{"n_mels": 80, "spec_augment": true, "norm": "batchnorm", "hidden_act": "gelu", "stem": "single", "num_labels": 18, "beta1": 0.9, "one_sided": false, "batch_size": 128, "epochs": 40.6, "lr_schedule": "cosine", "final_lr_fraction": 0.1, "adamw_weight_decay_other_params": 0}
Rows from block 6 of a small multi-label audio tagger, named by matrix and row number. Each number is 500 + 25 x the weight over its row's rms, rounded and kept within 0 to 999. All counts start at 0. Numbers have three digits each.
Before each channel's rows are labels from the 100 clips, of 14976, where the channel reaches its highest value: "responds to" is what is common among them. Only what is clearly more common there than usual is listed. The data: synthetic speech, music and everyday sounds put through simulated rooms and audio effects.
# c30: last pointwise conv (model.blocks.6.c3.0.weight, 256x256x1), inputs 128-191

responds to: reversed; band; number of effects: 3 or more; chorus
c30.171:513468496508492534507506476492491542499488538489523475509496514452516499449502502490505498463509494500476503496503495481472477432513530489472471526497467492520527490489511513489477506505457520

responds to: distortion; dry
c30.191:549447510451484502471532510588524515506503498537481502505572488494487482505501492502487457496493508538517534493494502494480489481501495512497574519484537482542570524498512474490492463554517470

responds to: far; long reverberation; tremolo; reverberation time: 1.2 to 2.4 s
c30.215:488506466423499474479484481507514495515505538477485488474494476497493468472508466460489502484501466533468551517503540502563466526493477463508513522526521480444491493483536497504452505481511526

responds to: speech; bit reduction
c30.232:474489476490473531450524565500498530516490507489521526500503504515471454486501454460513486519513513515488526503459509510507543496490471503514518504512481533542475479491504506504497499585537488

responds to: wah; number of effects: 3 or more
c30.172:509472495492491477474469487489507465561480487502489433485508501510465485474493485501515471495459504476510492489539496510480502490517475496511459482495463507477469526510483476490518472462524511

responds to: speech; telephone band
c30.71:484498463529474499522472572508465510542515490482507496442488486507532494464497516489459493479494492509528515484462497514537492486462481489559470498485484470520544487476506502518521548569493463

responds to: far; short reverberation; reverberation time: 0.15 to 0.3 s
c30.39:492470496477498528506477500490567515546509495506499498455450516520496504500486521482473493465464553510483495488492467503504528519493539501488533512482518508475504508489471515493496515499495462

responds to: distortion; everyday sound; reversed
c30.103:539571471509522508542517512452494492510456481520516474475513515558487483496490497480485493474474500459515455504555481527468472544503504478508483486474476482491507481495494520534491511514530514

responds to: dry; everyday sound
c30.179:504520429528490500517603448496485517500471479489551521522474472490501510468489481524456502524465524472530486510508499503512503529517499460512492465511476496489519490514510510474494545490528477

responds to: everyday sound; reversed; echo
c30.7:456535501519504474497470515468535506513530521484477501498459501509511500509490480498493594448511557532462469532515495501488511479522478457480496487498509486505460500521486509503513499484513480

responds to: dry
c30.194:499491476504472492489481490500519510490475545493526491467487484494481502523502473483485479545497544522513508472498553507518523515461459477485531500502472529480504496478507483562503500469470514

responds to: band; reversed
c30.154:533537544516514514492512515477497535495503509501484491512481475475465479520528487472470510510485529505521521530462531540508463485475528511523500447505482488502499498539539530467516490572476489

responds to: band
c30.226:489469537493524488500491495510516491522504488503524503496489500513503506508505529495484497468486497495520493533487479528491495465499556476492451486486513481481489468481542502474517496459495459

responds to: bit reduction; number of effects: 3 or more
c30.186:505494514463482524470637487480524529519510524490504534529473518482494456507521545512509461512530491519527470485475521517524538519449478522522513506488494485471472517485515567482544427487495553

responds to: band
c30.65:494511520534526492496507523465505491511491524468487504462587508501507505509513495510454481516481496478532514482521543479515511482465492511491514488484519494461491543511514532538472523474495503

responds to: long reverberation; far; reverberation time: 1.2 to 2.4 s; tremolo
c30.28:497466499492453523498500512506517512486539494512517471556482492446542493491525484477513466492495476496446492504461531484499504526455503478491555544483502537542516526491506540440561565464503508

responds to: speech; reversed
c30.231:482500460553462475488550480529468495482482522475503518507469503472505578469477499471450501527482507481499505492451502492480506501528509526498521501508477489424540464532483485494476541512480529

responds to: speech
c30.247:471508497520462496502517494473489468451486483502514506502546512505509529548502492484506491538518500469487509447537464511539481512495466486528463499534500512598486516518495492484508485545489499

responds to: everyday sound; bit reduction
c30.190:485514449508481506498514477535503457490526482557498509501516520500500491505506511557494486507461530484447484527492504491476493514505524493517491501488495508478509521506520445508530555519494452

responds to: ring modulation; wah
c30.5:562519510520489490526497497510548492477508502514479511481506468496542492453557489521493501504520500504489487510471443511493477505480524471518528462493499478515523522501518517502479507481447515

responds to: band; reversed; number of effects: 3 or more; distortion
c30.138:481494512487496481515493508461474502481507509542545563522582455544539456506517533461488483480522473491488466545516507497480504490491509489471492507540551485523580515477522485497511529499537499

responds to: dropouts; wah; number of effects: 3 or more
c30.46:485514560529487502502513525503507498489530471519499454484505501486468472466493483468469466514469506533484490530443490496498480489512526509485521519498473508446464505478488505504498521479530512

responds to: long reverberation; reversed; reverberation time: 1.2 to 2.4 s
c30.220:503489500505546501483523479514464468489490507482526519520490495532467510480533479563485537547515502449470533504476507511489509544498565490473497484491501514473542476489491482461505522481500501

responds to: distortion; speech; reverberation time: dry; chorus
c30.31:530483410550499483500462465507479517473518486504551452475522474518509524469525511488485537496531517527509463489549465560514521514513487476518521520490522509506485496492497519482491500530500492

responds to: everyday sound
c30.133:514500537477499476482466487545517512479494531519503510519531530475547484520485507511518512553520518499526521509514503460479496497484490511501454491537502487538482488524489508487487485525502515

responds to: band
c30.49:501494510475523480456524508486496551522483538543528499476510551451507518529536506493475515498514502517487470535512532496472460473481491511496556502482533466459491477521518505504487489491429487

responds to: speech; dropouts; wah
c30.100:513494511487531516540488563508533503523533488513506512521515486490533538491513535495464462509504520530520495476486480518528468510530535501502458491501477514512490541457482473491493496594528527

responds to: telephone band; everyday sound
c30.32:498565446534464543515470481503523551473449467438490552541515439528495504506533511515487540521504520513495495504507487523491462511487546498489441478498492498496499508500519503513497531525476456

responds to: wah; number of effects: 3 or more
c30.161:500449473477545497455518482487502480512490503493497492509523500453502510529467476520473498531532470470522515485458524504490533505505479487491486503505534462523462505487505487538497499514508537

responds to: long reverberation; distance: near; everyday sound
c30.87:484506474494464454468518512526509521460476531519511498521482496552512532544503452562470493510513472509505537500505516520496499509504465494499494468506499497458498510501482503485511488537519520

responds to: tremolo; drums
c30.41:504497482485497461502538513510553484541488507489491503520548483509531473497518494515512480475487532464523502526500540526506465539498490477504509545488459540491503512509590504492521523476532484

responds to: dry; chorus
c30.244:539507486455493502492488481468491446523516488474579469454524486497453521496501506500483516490489482498550479519497511502521505494483504472526476494488512501471494499473517474526513519490524429

responds to: reversed; speech
c30.195:506487522505513521532531514474489520493504483514549467467513490536523560491487498557527462514487494526533505483523503520463477532461604500508460497493478508514529505526470505477469479511481549

responds to: distortion; tremolo
c30.62:485493509506531482485530492511502452477506526481523481460444526520507448501487512504468493501501486500486501492522472500497472490483497548535494512501520526451504488534510478475487515486476471

responds to: far; long reverberation; chorus; reverberation time: 1.2 to 2.4 s
c30.237:518501466466471508476499464479494492535495455484502491511487496500466486474527493460506477485473504522524488530516518468527511502521495472530535518498497502501444504479521523510501513496507507

responds to: speech; reversed; distortion; number of effects: 3 or more
c30.129:457465475489496512520483502517479468540478483475552527568477529478492503480516485496486484493495484510494507500502521472505494461466506512531486535468480508492474473542474556474501491530496511

responds to: reversed; distortion; number of effects: 3 or more
c30.180:472492489562515482507496476492460493474494469523495500509489467576477543465517508497478521468505493507498526492489495547451477503485519465519472464523494542525498437519507536498511506511466517

responds to: echo
c30.47:479464509530563495528499463464467519493475472461492515523472532464492482455472482460466495468499587533491491482510505479451510462567521492556487505512527510530490546521485510488504528471486521

responds to: ring modulation; number of effects: 3 or more
c30.81:478504506487517486498529511470528503456497494485514443509469494473511496519484506459510536506509528480505510469507513482480469496482492516485459517509491500475502452507476516505496457447486520

responds to: echo
c30.253:509438524510561528517506480507479470494463501476478521500522503464514513482450495524493511523535564565522525462553539480558458476551475484477487504497474470545490548510530494493556481462462501

responds to: band; dropouts
c30.213:495533470522534502455497502501502491498505499496486481494472481474466492509447467497463526510544483474468517488507529474505477551489519473482473517501463454537506476481530505498508474521513522

responds to: reversed; band; number of effects: 3 or more; telephone band
c30.18:544521553452508466500479489507472543495521525481519490475531517539520540567488511477452512515532517499505518490485493557502464492502509534482459514474528517483478475482489504509512510495484506

responds to: bit reduction; everyday sound
c30.250:495496454525528506520498478525532497503498534504513538497446493525487462474493518500490514493497483484487505506529486509515509525453477529495507499536449528528523483492515547525540493472492485

responds to: tremolo; far; drums; number of effects: 3 or more
c30.209:483502483455484476494510495507450473502509535503522518504476513475532528487551519470476510526511493504541490568471497495473492460485518552489498527485516513526513482507549476467478538439541470

responds to: everyday sound; distortion; wah
c30.227:497488477578481501453498487447500500498505515458502521482441519465486503450477491465459485530500477493505484496498524533502505514478479512563505486521477501456491506488500491527498481531502491

responds to: echo
c30.139:507503524570509515495467524502526517474522479471489557546540472474477540493512461473500560497522536515471468519473510465535483490511486555514461486497513476460489533497480535493516498473529516

responds to: echo
c30.29:497503464482564489467477491502484532525547478497487476504530485496471474470479486494467497481519501542487526480507511463521469456554532519485477488553537483530433527518488483519501538501494491

responds to: dropouts; everyday sound
c30.64:509506546510507521497535498577502464488554591475479491533528538519491475503501478494554482468524503514500503488492456509467529523524462494504507504501468512527477515495473523478492519475475498

responds to: long reverberation; distance: near; bit reduction
c30.59:439501520452504489485536511478447492513539488550506480496534548460481480484481456553524499499488514494536497502461515534507505524490465512486511482497510569599534500500492492513512507511515485

responds to: dropouts
c30.102:507562444525503481550485489511492489517494522486483561479504455512496488492473479494559507469536501502522526457505467509525523472488513473550516519499545512505555475525498483489484508456489501

responds to: far; long reverberation; everyday sound; reverberation time: 1.2 to 2.4 s
c30.15:519486482506475499524528512479514514514510473501515462541472515509477498511500465510482492467501469493517442522485504523478511528503503500493495498494475479492514516476511503517508500478518499

responds to: reversed; speech
c30.211:512458477479497515476465459494460484514442505489519528503505544494470511453482521482486448468491498479471503530499458515438477533502572542504498470470471504531507486490506492502522510513494544

responds to: reversed; band; number of effects: 3 or more
c30.181:501466542489502533493548495509509606460499510445509550494476491474479508518564517471477499511477515494518527486508476531475498461527483526547528499502461519491509473560475471496475481510503521

responds to: distortion; drums
c30.185:516514451499529526548517562503492521495530541530509463512458501527506490488485518496539493485492507541508503530466472531514483509478474518488459472486513487512508486509532472506522475475520449

responds to: bit reduction; reversed; number of effects: 3 or more
c30.50:531471475492541485525496505519487478546524491504504489521533533465513511491523477500480480485490484503481524518460539475534480518550484471496508499518489493505522456507491540503531565500468534

responds to: tremolo; number of effects: 3 or more
c30.113:509481537532466505488517495502511483493534557488502516503499461453504506500506572496484474479512501532486512583496512514466519537486480494516516492546524486471453524470571485518472472488492524

responds to: telephone band; everyday sound
c30.147:526462484548448505468470530485519503516477479510536520487489500496481543531532493518500478557495502510520474467486522495500459491489527489485463478506515521490490510511525510508501516543463486

responds to: echo; everyday sound
c30.44:471487492524570513495501487526476480515482505500492516489512484487517457463479505463486552506489514538474471487546487484450468477494508501516496501561511486494485527475530484505491452495478466

responds to: reversed
c30.173:455466532517500558506515501500497554485498489536518524514444503483550468505558505467474502485507510509479541504519487526490481530469514565501448496517491506484504481485474458464488499517476504

responds to: dropouts; everyday sound
c30.73:484477527485475527528481477491528484477552507503486481479488641487496507533483495476522508548477515484496484509527483501541491464481505509522512475518537497433523500518523496493490505482489507